Weights of a small image captioner.
Model: 4.05M parameters, encoder arch swin, encoder norm layernorm, encoder patch size [2, 2], encoder depths [3, 6, 3], encoder widths [48, 96, 192], decoder layers 6, decoder norm rmsnorm, decoder activation swiglu.
Training: 13500 steps, batches of 256.
Data: trained on rendered made-up planets, 195000 training examples.
Rows from block 7 of the image encoder of a small image captioner, named by matrix and row number. Rows with one number belong to one neuron. Each number is 500 + 40 x the weight over its row's rms, rounded and kept within 0 to 999. All counts start at 0. Numbers have three digits each.
Before each neuron's rows are labels from the 100 images, of 14848, where the neuron reaches its largest size: "strongest on" is what is common among them. Only what is clearly more common there than usual is listed. The data: rendered made-up planets.
# gate: MLP gate (encoder.blocks.7.mlp.gate.weight, 256x96), inputs 0-95
# fc1: MLP up (encoder.blocks.7.mlp.fc1.weight, 256x96), inputs 0-95
# fc2: MLP down (encoder.blocks.7.mlp.fc2.weight, 96x256, transposed), outputs 0-95

strongest on: cracked ice world
gate.156:545542516494558472496455473440500515486449449505562516522478452498533505472515576462500504466544491510509452489492488479464498477570590526554472538469436471454457543491436552474463496686488485543489509480468470544576533519482502515562479509501469538465446536489490426513505504492474509527
fc1.156:477487483503466495475515518463525579529491566543418478411568533526497517516573470520478502525488533524555460567509443534518500499488409532431547427515574523520494533496542499465575488371537512525498533484568492490430448501523479474435471520476453464483516480512512495450505476512545526515
fc2.156:523487493557460516510511472550562481528520506495509457440514462487513564464533468433537423471512481376527568489537520469538577443486544451423453517506470485504454493503593526444532517535515439513530525495419532473574520461539519544577463479522498476497494516501504525564512565511468515525

strongest on: polar caps; ocean world; half lit
gate.137:497509490452516492505497544565518490503466504552486481489570529455423492472560425526518501541493515473512512555570539524408549555471438500408556455515580539513483481494531497528549506476497514508500439477474454492486419509552494560450477531493464497448562484426555524482460470522418463552
fc1.137:484503457461496494526534534548529439477496602541484438459522534481457506499498487495504511537453509451547573561538484507380526519514437505436512450527659494522545499520450503533550484398488512486521504514464525481523475523490480472455528494483485454456538514485575530493515487546472512477
fc2.137:414503555517464481482526539440467561462475438474507529553515528469511542492515503516494506486446455502449435532475565471551436505522493446570538485550493511471576506520502524476438480560528507528520424516469497533538507497486523463438516465534541503492514580579568522445505571512394468531

strongest on: banded gas giant
gate.64:469467452509508523500512478429503511515479481492530541528487438586503518510557483551497468517509543433525484512470541464537455454545523608514427527511627491513492544520466444528510506447493455487477513442463476505572525514536496461476515609467515479461457427461453431530518517499508550455
fc1.64:527505493514523486439516518508532544424500544469495475450498532515515452496491446504481474485539514412565521470444493543496464461440531539488469511491514499560517466423571464518622434589553505518464520406442436482503430478508487517500502544486566518489543502549549502506473500494416472488
fc2.64:518514523506470494538467570528463466492454522497418571528502511463473526611479522510444541528440533589414467503454575486453445543505439520515525500483497502458511442526474535530534530495531519513436544506579504594512472535498540439475562438472494469462502542469515482483470504498478471562

strongest on: crescent; cloud-covered world
gate.193:477523479503500554503537542550481517482502499529541529463571561564496518495473446536509503502512528508479494468474469514517548404476473491470541465554575521443587405502395516541430449564546475523532519508467453484499472467533567493485456510535488515477445526464425455483492519576502433465
fc1.193:479550475533490523543567453467521521479511512505498536509527494596437528491497501543506509518502502604631515516457522596561440490513420502499536493455545468487543437475481516509513575492533487480514485489442535536503459431540519439402486509515511472523444537507523468477456496527469450523
fc2.193:525533437558435492523580502508523548462490403603529514542471478443475432461478465561490446543520514541513447498497519498590458567468493496474509450487480456527512516535529405491478489462504479477516473479549528512433580468518509436470561548470481523516449523493542454511483515505534514556

strongest on: polar caps; cracked ice world
gate.165:441516498490461570499496463472430526485488523478537459527493476509535523536506518417519512494558535542394398537467494470586509488514439491528486585511444498520543560515536508423437503531442527435472531570457458514495483562454536500544493539567536513483474535501551488500533515500491438504
fc1.165:456543559534531477555501499379464518520485473518479469479493470527554486495448550461479471457515504593490421488496538465579493478545509504572454488498503510464527565578505505464412510515549489460486536501417472513538581512476528540486451528498514510453521560506489469500545470521456546419
fc2.165:439578563507458459490457511462535531454455410444459491543538479597536512532477540534500499483515500469566475467464483475500533485502519499535543478454542509546532430469553493460476448577511519549449483512491543464498537500477461479461439536484503502436543605576503471544548516478454514545

strongest on: full; glowing rim; moons: three; banded gas giant
gate.211:469435439515522523496529444508499476529489513468491559586506436563544553494475498483469480454498504488474485486498531479623459464530537456589530514486520473466542565532418501486493514476559494467475519532577524560521559460477480410560488514453459483545461455470461521514546536480521561465
fc1.211:460494480558493491516575435481522497468492452504505514566451514519551527496467487475508462481540444392497479413523498528546540462453524523548484578482419432490512515520590497520558474538573541487542537492464477566478518472529504560524467528482480507539579493492568471487516488462437506434
fc2.211:452502532466496496530545526434496481484480470485485526487510610463509544497500491508473563527388518571409483497501577429469476514548450474522501494482569508483569546549411513523491516427528477503421454498570512516471518529476542473489547438454561505533463529476527526483483530485445478506

strongest on: ocean world
gate.138:449489521518474513485504484476547529481509409525389506545466489473487474522498461481540458498514414573523489609527533550607477510463498535474460504496430445510442467525618463498512487505502504488549463511471426521492447527505469531506475457470455511515583484477481495507451483508535452526
fc1.138:491477513551468529473454497465541507457513420519421510586421519473480498502516483487526424525536444528551472581503518530571520532468525491480514495522429451512432456527620475501499504422488508507513469502471430500487436516486474488515483489505427519489573476559514488486468470449515424559
fc2.138:548507531428509510481466522493459524486496454539585506523532538497492458542465496521494488443534531477473519524480452488548540533543565469482493517505597538532533570503471428501505460421463504462546516521549503523521456441550495428546480554502473451510434496409546458508498425488610500464

strongest on: cracked ice world; full
gate.142:537458543456536559529479485494440443561454479426415487555477417563542471525532553454501516473497536527491498563480524496543506496545499529505486511432459438489518548521620555498427486575521507467433525541499562545516506455461527489469553549500482489507473501513552498532546483524494459473
fc1.142:483514525471581527537537494437462522529489519483504430496465397586574517508491504457453512462511532526553478509469511463553521517537496469574472520448492466556572571486583514464441534530543464480461493515511516553490563433484537443433479546504553498496446494522547454497492487479447559497
fc2.142:539598504547490552486522561495460529556534453479480485531523465507524552539478519479540497511516507522505478500542482527538485495497539556537536499513607520529533483445534547500498434541501587524506438580435526443505483461489524383419493518575491506487535577561488531512494539465491509545

strongest on: cracked ice world; half lit
gate.158:493507465469510465503486469530465441503514473452512528581461436511443572511492541487516588483505516504454471518499508484531465501497520438535503526457442492501467468444363580463466505557454490539487502494516533540497547475467546472623472487557483533485460498491468556499446523448543478573
fc1.158:494560493508494465498522471496474528465496494520581481523454434498446436463473566447499518518522488612522489471526522479446480489503493525578475497511422499473542425482519542512442522512558510487480534485430539511534529510469543630552458474519501536455414453456544502516479556443480536502
fc2.158:532536548449537537484505527426465530511516470474545569545532633475486461561476491521442528502456471489434491479483520418505436527495525489546554498485543525510558494523517503492490415528496467511479438543611507485470551498474515472492533470415590514460458548502541472478462502513484492488

strongest on: glowing rim; half lit; desert world; kind: lava world
gate.191:559460479500485504454496512457594494505544555468483488504506484530544506554492435539466472449517527410513507568498541521513534552514458501537455530495525508545374503507568466524519456487505462531463470427560475500413497519545466434451535523483479498570505428527497482470498527516488565577
fc1.191:482483509424500468562486461554470561547450441491529518471521419497423511500520585499489534512444471517519489537509487453446506507469554478538527456503509492513512463489354581491467577472495523527529468476526537479508535476457511588565454432510445489479465489483538513510475502464550545472
fc2.191:446495517535529548523555475491574534493473446483528444438457416472517542466522513503526430483574486486558520491555522484494519515469474529510515428563488510469475475572418503412422506551518515489510532494372514490521504507477487468569481532592452515480535495526499526545551515467488502497

strongest on: full; cloud-covered world
gate.12:480554484494491509454518473533491515540515562456519522498530498519468475509491448545491509437461513517510573517482457426485489486513437503465548454522607492463643490541525488498480557543491529459514506480522472500519474508511444456457511563468478443519537515552500487475581511512373432447
fc1.12:436513445523450562470541514560467556432483530490444514530499443535498458518519507492542521522476534474456529525493538474603509485487425535472483462524439489438579428520491548472442543467495557461496486509434540502502521509489558588497443491566490503454442504476534580536503538480470473541
fc2.12:533481479529502440449430503477475544515537545506466580522474492524526493481546573500519536558487524474606514544505413514450486534516442500471447524485434480533468555510594461503550509435519573436495540502496518483495511458538487438475456542492486546451486482595514518458510466490556517558

strongest on: banded gas giant
gate.95:533532483462513467471485457450456531508518445414565494538462430466499473460501531492413491465482557441458442460549502449441506531497544491557536543469483472563468520491435568469492520600503493466480529462570465497536543533460487529572509514543542481495457449481565477515488526440445528501
fc1.95:478491487532497502499504483475517457532529470485607533531466479487552491498477439461494483467493419480448508383509487448508546441539544482530462466519491510486442460524466448490496543628508494472525488522424456479590577531476499550578533488490494462482552542541469466480563492509476541486
fc2.95:521487539540523465483516517501504501478440561487454519439530509561471470552448494553509466501417503582472470474475573527482471447512472496506572547543508512462496518570404458533560513481523464525409447475578478553480478513503482491406510426467482524531452552472448453494494527506549510471

strongest on: lava world; crescent
gate.21:514466517511548456476510442482498520505498457460498540501541486621512529496483439536468482475559523494542498491456513477458489525469548526562488493499591490536482514488445464534483551443536483530470492459603433533534514467481497425555463532452523536514546461529485431551542441485446453400
fc1.21:504443537460519569559450508504475506538491481497472524530525511545500539489468570503500598542505484544529554545495433499573463444577512510489500493468416477477470504450505570541457515471494482564476484549569559491464462484490552478518496503562460506532397490486429541478449554514558475545
fc2.21:534451499544446465519556465535522469465518545503503508499483511468499548434526566485566521547487519424487481507527536510419467524487409514471469530510417464486479529490662447453479472507524513460516491477489524511436515540522505538451520516498516440487488457582554549518483515486443565502

strongest on: banded gas giant; cloud-covered world
gate.38:461556512540507584458520498531486494436473501536567515448511546509444484515495381491505469521519489567469458476532484521567547454478473465486542453589555511470544480524517431445465468524488504485511511506419452550535506542495484458480443526531498484509563511556473494450507460567452405509
fc1.38:549444466493524456527470531519462463489457572469489481537489494530479479480514502553491573545478541339527566487435560503389497496486505524495498517506476427509418533499470522486530528444512454473448476489489522493491507508510515547530530493492558520428431426455528519558507558508506504502
fc2.38:525478515506506525516450540520435483566497459476450521465509492515418552584504540485499496491515508492531521512512453553478501456511506479437473524567525555498552413470442560451508526465517582525525567511380500489529459463451529458503508486606522531475573519503463553472492556462506464497

strongest on: cracked ice world
gate.2:499494484556462499561519534510477471474478419463468516494512468544513574484509591509474551545514446463480517470528510481519480454529563477504508551487479478415493492450432571531451505602453493491546511560523544547588561501464559428529489515520520527428484506521500494529464559454529435508
fc1.2:592494513521486461485450488480505535475484477489535545517580535451486482496544432518550464487491473408496449530462448521521491563525501502430456542461505514473479560478536465563537469455537441543516485429467503478440500498531431502511580482464444465559528493565517459445490442569505554550
fc2.2:531482506479460502462525483580524541497512432550426539466466421479504482453513477538549471482550508467532528497503557557445547513503498531508508497510480444450476629526410459552440508504528549497479561477463466529518487528526498402526509447535452506526556472570477533456444459499477529487

strongest on: half lit; polar caps; cracked ice world; kind: ocean world
gate.110:555499525499486510543495476469466494539526448432538416535488446544564474495460546471504464487519540572480484467517448486626443440496469484553474557431503459505541548507475491543400458566458538500474565534513495521570530505410513456518477506538528492532464537505488463457513478514510499467
fc1.110:537502530538481460505459510396504519527470363475510486483485492516529424506494541434512431493565496596502442467509447433580509544533558493555499539486466504505471507488567485442401525559474561470521512547540445530501520502465481453523505532533506525479505490509496476492495521446533531489
fc2.110:485569517389473489526450559475496550545481404442466533481527488518472512583508514477496541491490481540523473526529516488503469492517550472506541463571517522506547449440506526450433461523515484567485497539529508495550479433419513496462501597489546494459510572462527480503535564486434450549

strongest on: lava world; rings
gate.113:556515498440455444529480509489545454531552499517477399535532495513517512495520563509431563556487470470511483446483460521455513493441555521507521509496563474495483568504527508561534511376531435497503486474574549438467504513513462432557540492473432483489481491493562508514520506571575528461
fc1.113:509484481464479475527532527518537444463506564558574472517488544519515490500531559532407506515469467388469556431495507533411505443504465576506512540471481482540563505485514482507563485469519437527469440527614487459461489490468485467469541478467524485474457488438542540512548518507446453468
fc2.113:493536499401523483469491522439456510516543540500552510534485555480489451543481461462487553471511497443449538482475575494458573553507558468522496477437586525511487494476542496426527459557467462485526512533578529479574560473494497445475446509462584458523479440497545464516539502520454565536

strongest on: crescent; ocean world; lava world
gate.136:549433501474494439468470463504559470500528476446437531544446484493518490487572502525515492499529455488547489626504518505431514557511535565515509521509455514495469464507535530481496553471513488477484488511592504484484508462490504489626536500520416494548499377456457491551532539502494526449
fc1.136:528574495496550506481468465460506475532567539464582547497498485604531548479496462486542559437507430550501505539514445499519477510561508487546475497508548474517495441479443520562427534409532458497495470489476475513484514489542509356457508540510538480560464485516458496508556494545517504530
fc2.136:534515503446493424444470541458562503529457495471472545506496548491537502499530509506545601525457550461536505543526527487493453438562439437513526453495491490503513534546534489464528517598479512493516517444506554484548505444504479479464452510476521526493485539583524523496554529472363527584

strongest on: crescent; banded gas giant; cloud-covered world
gate.208:543494536484505456519481512572552441509483453545482483476513577531433477461527534531482524534502511481504492519502499538356535515420514506422520454491493531483418472443535519484562500490481510536518435474521443450475427493520462575487508518522516532490534540517537500488461501584454405520
fc1.208:477549490417510429542549530558507470546515551513490443425530525427498500494543526515410535464438524521506597556535441488434517516499483462435547465534621488516511443521435537517519537477463504540495445518478542465547474516482494453475533507497494476481579531509489470471489478513458496496
fc2.208:514534545511496459556513538405547529493495443475485556526497591454527496531558509530498552518459498508437466515492578506502433521494477434502523490565526466476522555563395504471513477502514515513557432518472487540501526466489513467473576440487512495533500538537588505451510583495462519576

strongest on: crescent; banded gas giant; cloud-covered world
gate.255:451518499510480487480479469536540455477491509496538555514491491438525434537503449473516530475546411496467457503498519483501520527496609552512499503529405490499488451570597444469463557474503521513509507493455448495533525544486496619552432496497436499467580465438476478537502557474452527494
fc1.255:519494500474433511455505531559504512432499492541487457476492593376452462521527466532491500573469474499491514468508538550398564526485469542394517506491469526466466503481597475471502503552483542505527532512473511477559469478499448532455542534495494519481596529521539532510515506529478462572
fc2.255:513506516552470537499448442564421458506535447548407487505529390519544470440460515536547463484512498456487486470473420537537508531478505528520476473427529477505497472469556439521465479503478519453528552531494530430508547529544477510484456573512467509503547462500436490485474419543589504515

strongest on: polar caps; ocean world; cracked ice world
gate.248:482521545431448508499464441479464482480547456476499500581515463508596440536513500428460528479517452579487412545529509492583511522538504500539487534462434470498501522513605482447391496548558504406477535547542525540547517503474478492523500517486457474494487478495500484545486539474504526491
fc1.248:493509505521534519523521481476494483559534532459495469561500450599544525490468576434490482484498524485513558486501529479575448458559488471606445522474485479529594522535511515450482513539529513484438473512524495555507562476492542359481468516533587518499487488536550491519506523506487497424
fc2.248:528554556497499546536488567460529502562473472491497459474559585513455604484515529494541511530497568502487503489536476465502432488482506469518520477521545529487546443508513532453478485532513559544516449549471518467508479498506535405441531493501553504461513578563488529466614552507440484581

strongest on: glowing rim; crescent
gate.54:455509488499426463502510496563530464424522429542475533489530527408481537553498522564480537524511516510520541483535530524421524476414479506428562485478491465518437433478524510500508537466540467502538530484522480495507418548514508602571485460503458524517556438455504511492510530478431422516
fc1.54:510485440535523547526510547551481494523514572546523497501516490558538572455488512541453530519489546474546573516506507561498453456543477513566461427455592480493572449464388484491524431457512446495495472507481530495490470464510564445437461509551514521472447447441515492485467490529471438491
fc2.54:474561535481521470508506587421508550486447445471423576507491548507492523533514520506466589524436521549491500500517557473440507512507485459488555550519566511434554443546410577486483521500552515457481421495515491537521505487496493445440512453529533466511524536550535523475446525512433475508

strongest on: crescent; ocean world
gate.205:532490515495575557537477476460429494512513498456459542515435467525566492493477496449509533442530537462480505575497521504554441478555501500534486516410421506513548584496579472476421498487542465446519511520532580548500516447479531440571465496527465512489496430456531472548516497440514502451
fc1.205:534519486459472456476535499552542471479521492551545470454551572440419463475533487514491469517463458513523540450533477524406514557448496451417554496513586499503456428486480517527603505488500506517554481521491489447531450488477479548472530433483462460522537580489525535440483546530509552537
fc2.205:484436489455515476499512487608470517512480546462511474418451460551526494504486433548518500494544518534521528523502468505493498456517475489520490533520458540531485543526434514536610562498428519425461561513526460582522458492528476572537483508517496521477492439428457474483496383503531473453

strongest on: crescent; glowing rim; lava world
gate.129:543492565458580491495483465484555488513488457469548457498472495479484427459541474474481503480523495448535425555512472539432524480526589538564486584475394444517510466496540526503554470528492519523482540503514556516572488516494545519517539478497538493523485442425559523554525502388473506492
fc1.129:500457533501509436515411444475494516516504503437474415508474465550508569522488544455532543496478462453453481526494551499557451485541542540497480542480521449507453545464413489574432453484538462581487465480556453462509490467461496429541587508504504587468468517501468483477494550492553481493
fc2.129:542547554468515482465450551431488516461521540490564541515472515500530443509458527493431609474426509432448500448487487488492472476532494490547507476461548531479525551476524511498556524418503455543480475455565545455538562462509526480461492452442585518517469488497573484495549482563442473537

strongest on: cracked ice world; full
gate.75:466506558462501511517495461497450559562530464432496480534499411473555493519464573452482500443496539580449472488484470430618449524538442501547500538473463441547548535504540560466477501536529490434486529533488521500495538546488516493509458471498538458482518545562598477504506528446525488535
fc1.75:533508538471547505532511537392428474541496417478514487536483469558563499497495590445457514544522472582522419526520498460535470507500446565564454536406423510494522525540525492465417476524533473480491517570513511528543544494438507484463470541453517546471507502524517508492536510470502542499
fc2.75:514524500461444500511445477459521520566501374509434533539549495516463525519491514488557511512445521445541503433530550486437498503481470518532514435472525486502516437486511563504396427563560517540485454465517537498547476540485488454414501540522476516529540567541466484490532552548442481481

strongest on: banded gas giant
gate.118:550529533496468473451493504485575550473465462557574582452481486474519451498461465485557493498501515372530521396471511487483452488537514532514411532457463534474488496487442454513565460565511515475559501490513477486503491493562518573500477608486548547549492492504538501511530487511500546481
fc1.118:518566512521490509509538525469522518444465554436576496501517462553499551487522439518476562461508512404564515401475455551547494431507520552516472530487517482463477511478366507496508447576538487511432516431462536490508530515429555546521476532469529477475485515460498467505523501471508516446
fc2.118:523516513531492455509517524515568469498508555480460510515571538512482513584456497520496509434456462600408504477488499508584523516514473516524530491485587530477530464491447497548496509482541441541437483471543486516451484478497537462437514433495505527486479577408399517572497561451508486503

strongest on: lava world; glowing rim; crescent
gate.99:577474452502516580524498540446436523450532449455468484510492464505606516488491497447483508442524472444507510477470455492408442581467512449542498485511582485543453493494380500509546459512466522490499498457516493456480519495484519506570485538455486509481455516509567525522461455548581485514
fc1.99:563460549430531431525482560496502417565470549504643438471550514495475436532499467497521502507538504417502514475494427454408477482540538494427499527456572510485478508516522457527556505542443479530497519536466488465529536505537479496521509542505503444457508523485510476461550485540545506503
fc2.99:528510455447552512511413505509404512468494524480529522551513482536513473546478444492464566479464448448454538486498499483514497469562499519561462476463570461489553522493453501533604493540469485439475517488496524445532521499554535488516478538474559454520442495464439493474488407524620482465

strongest on: lava world; full
gate.173:494483530520453484530540462494513520498494577514564549450564488570498464484448435579581470471519527498487461430480481501550443521559522510532437522507589495487497517468463421526495467477512460486497523416477450498553494482527478442509486556460565518429481484422446437530528544531507498468
fc1.173:497518480524518467470518515508519424436505520491527472488508584483501451521480446571502578520460501397505545400501497485512453483511517493493493506505572465501524440502502491491652503519509498472499523519469485492525497515492528495494568557442577487563597460512546540536536507519456489438
fc2.173:508504524490500461517481568509402454500506483481452536509512582520547530611440538463460577486421527519453486481464525515447526552519518474529508479496528517496581453468505580535476479536468515494508492497536475518598466493515516402408480473504543472507509498557464534514420470488521503497

strongest on: half lit; cloud-covered world; banded gas giant
gate.56:524498551531444475524527494558518516454564555467643448457518500462504454519532525505495524506470491485489488432477442495558498557501531492496500571544491527457439528507337517446533539472499503537483536508539508527524570481493490558486504443495472473509500539516474477499570438484480502532
fc1.56:534514495541488468490468475443480422562476558512534517577489537575435543555489399550521498511502476484486493528481532516413486461484452523433541452497562475529529430538575513538545500428516497522469460476446501424520420493492505460491484571480475474489526450491566541479485516510467457491
fc2.56:498521489539504533476507504499562551555554523387533482524493545521532556534522462441534488450473527401546475453536527421443492462479531377565532495521492442472426514534458572466454455446538479513499484488479505498531484504467504471526521464540577497512502515478483540524533579519491513490

strongest on: glowing rim; cloud-covered world; banded gas giant
gate.207:512505516458467455506513448482558414475465487508561487524466487450488500505480487487529567531502405554512497534545515498460520460548565566522491535471383522457506441535609497535551484532502498544502476520511496479541518504485477551460532515410521486575573462430515475486493525496419491486
fc1.207:549595507492513567486513579525466520468485507557518506453508561417459455463521516544503458519508503501555493491475474433467485521515491493484540449517433580509543449498554545458551567500441516513490504499470512524512504512490488599475426491583476476483576546470515562483503527502405500549
fc2.207:538482474512480531503494435598545443504526501537489474477525451557510509450531546498550374484576495547501509460524458516535530462491538501488494536540523482526510445466543456507477515493499553508513524480448444483460496543503475558557472560621423484505539527491417539514497554497544462452

strongest on: banded gas giant; cloud-covered world
gate.220:454492496479474497453483497519459587531475446444468575415493538389421518570477482482495478481463521585553456518458448472485487524512498520507542475545534479459539547482430514465486516528500484450523461458520490513446505528524467491445474484470463515504586485606448467511492463437504537518
fc1.220:526529534470504503457533486585498434497532558437530554451584535498446477520463447535452478518477601513462523414475434503523493440551462516507567460501520500526548450418545572488519536581468494458467536482451478520488506452519533460544506541526544484551492524541489524493557470500468484489
fc2.220:557481458443554487483490534530487548491504539461518548496493484491566422575451471518490580468466483512477501412505516449524510476553472453588454497521517511498516520558501449503549426501493483490510502442600503478496498505551518476491516484409535488473432501504552476541433483584449499576

strongest on: banded gas giant
gate.196:516503482505581521529544499524451440495458447542449525490502533504459535527533501514468511549537488536514606479485527537407526446470584489487470476491509565516492474457356502526514502498496519524502470479577532471465528505456516506520480463460454545455520469454410437515479463558473458459
fc1.196:477495459489503511536502516536512472545472483529532554512486497517407525497550498503550525538476468506540531598546486536473501471500510520409444476481505558476351476479413504550517489421525485585524474502571549472455466449506483526469494518509469507551509490412476526483437511500532550516
fc2.196:530528449474495550551521482522482471491521438539426515544518458434500529448506477496603525476542536419499484504474484500525511537444561503475474448503539489528499495466555471510438463552469528492569476467410504500519498569528455455489503590507491471534562448590528495535472436558505446537

strongest on: lava world; rings
gate.107:516499484460529508457478520526463521523453569479540425434540440486496443508499559503453459477507514541545518467495509443519445487488565493536543491533552500523598531536395480542460501567511494437506538500515503543553516515532501477403470493466554437479519480469501446543564505553492516408
fc1.107:462548495500557493545489511537491485537513507524541516509494466538538480529509515535482528458499505522577513446504495523485534559524535473486520501526585518443505472550331509477524505506552504496512546497545536528562575482497529437447512418499516512484513498459436420506493484524603524414
fc2.107:567528513470577468484441469492437497562551533483596440514551525511496465541401536493474493496501487535439538521509494504507544493527525516472416465443586500531558534467563481494524462495479469486493517518511509422538567526530492525472420528470525483532507510415477509485555458476574518457

strongest on: glowing rim; banded gas giant; full
gate.117:529521460526531520474446510471534550494496451494507504547463456476560475516511531424444507493480512525446391564503565496528474608481561487538493511527497517481411589512413536470453443515490545464493512531504462506478535530501485513594469466532446494505484456483494517491449507501597541527
fc1.117:445519509540488492536520458462568471476464467515540472498472560443500494490460588437565432518523474523488531500545488433510475421516544530524470551527465526529532434557450522462524510490481553532502495514456484548446514582437453569568446506482507481475578563500471559453525476470444472492
fc2.117:475502567532579427472531518487457509518481472429551466513491581452503498581467547534452567487478537595529508549501473529420454551511533488459461539459557536524610482466449483427554509502504431484462487517554515519490506478496508459456499472499535437472490517538522487530479559518495487530

strongest on: polar caps; cracked ice world; ocean world
gate.97:471535539463506467513468456461461448539478410444545428572522502508483499480499581486461466483518501602451439559513493553550495465472556423584508540440437519511476518505493507485479479569525512500462486473462522539515507482439473496562530453532521532548507552510567504524462462477501421479
fc1.97:523491480523520508488491526446485549508506425497566476549459416482535504505464637446453530489520523571512446433522564479516538578500463545583484551494389499451521537520519529499453476521517526506502521530553520533484575522491489544510519464478472489522493459531493437476501509458491581496
fc2.97:542526511432519472453465480458486499490489399467428587562516530521456478552420493551468519553430510561510505533472499467457437568502466510485514487497495471517582481487527546478481414462512507496479430512509538509484515538491484444458567549522475529486500527577546527518489531478453454585

strongest on: lava world; crescent
gate.155:514535488482580526472503547505466428499546604462494541415519489496500524531457416530435493498482509522466565472454502496476506509544543522571502460542574543481630523519452489499412497502494493435510522529515525483519525483505541478441491515455521506483506468508458476491540479494429516401
fc1.155:476484530500489514488464497512537577474464463539432531504488485518462493474524484489551437442532538502560509504514461498578490481503462513465503553476439479514455491469607501453533550480492544462514466494441455515456461470494517580529519548598452577504460484457516576499480546456465461613
fc2.155:465456590522476534525525522495522543430509530517438535474436439481524448493501447531527532534556462517493452536499506559536463547471403530517551518524444534507447537503515404488485560542480541510510520533421486527479499542503482527530536482527467574445554455553537562429514465497446531505

strongest on: cracked ice world
gate.70:504476505457502508485487471561566452508507475584460486476508568484482461449536466570522500524504508482482480511529515516378518529493538521410514462499510579463404443457550506480564489479471514578508477484493509482494437471561487582531543485516506534526536534505515541507468495557483409574
fc1.70:544525503454554476541489526521510513568518565576463452439501477475469518446532509564470550476433531453544585539518511548422559504543452501474519395497601514470499493525423522547561515464513497489485488478496568485565464451487517478436565505525489507497533524523516477512534463531469529492
fc2.70:447520513509525518477489511413524530506495409455422544536498607471457559555545516520450503538441540547471480486496549478504486519485496480495577465512476475524548501514480578479444486499502480533505472524477507480464487473436516497464557475493527554455551608543569477503538577459469520568

strongest on: ocean world; rings
gate.234:478539474456481532490480471494522598489446474510339531527458468522471575479509454489495474485495515533468411590534545465494555555508511513493524503502452485573527547528533491509435440468493461483517530527515483513480461469434499434566526505541486501499459458567540513526499508454529531550
fc1.234:546489541543446572528550512536451510434476521501447470488518498496530490459536476461486519512508581442450507466467453463601455493521450535482495529507440479516550462452550535467462508526477490477480574505491553580501560516429592536418500520510546478484490568473551532527561496501475520556
fc2.234:588468459579534501452480507545483444549522542549520481561471595422496527477533514473484489517516505442486592458470550532362536535508503540480462472498461516509482500464543533508464437545502499484527450486471523502490460526561483456480513458539488449570486520520480496540475451438532537473

strongest on: half lit; cloud-covered world; banded gas giant
gate.98:526481507484434440487499465510465576529553446383526492545533479471518493477485525482440446469509487528447472423494443452597487577432522457516476526487439496540417523499515537461475542555492473521509545477531515521507559527468463570555534445538450516519502489516479498540518528451470534550
fc1.98:474413526552482511468513437467550481481500439409521557525537561470540460550496541475522415490533512504432467422463480488574517513532530468566528533545560483515479553490477519454583439533487532515522516508579471537485566541496485480518518506485520480528518490570465488443478468444459515553
fc2.98:466485554521520552473563519476497537420434488460375583495500552515500499433467472519557488543518517517515460545463534513528476543527431548444508511536464503450534507492469445533452448528575521469542478492465513537395576552500477458507519491502464545505441511471539510475527458467464509515

strongest on: lava world; rings
gate.144:520505464454543457514467552510496572574462503463526543489542494442478479452503509533448486506446568551547551514507528476507481560433485518449515455432622511499547522489398561547506479482585460515498505514507487473494542519512497397477527504472503439524490438511534466429516499483465529505
fc1.144:524511474525580506513528506455518474532519547510604521523510464479515528503489463522483503461482512536579541476485544474534525522473428487547452487510605477478522498554429485509468541425554459471470509449474558565537562527574511409440474494506465478519477516484482432520554492521493598466
fc2.144:483522484558474498479484499498531451533502479504496471508527517483506521496511498526542469473466448399458522469490526413551613510513662500461554463510577468453512505461544475468498493467475494515513511516485513418455543523541470426524481549495493473515506583500523430535526497508583489490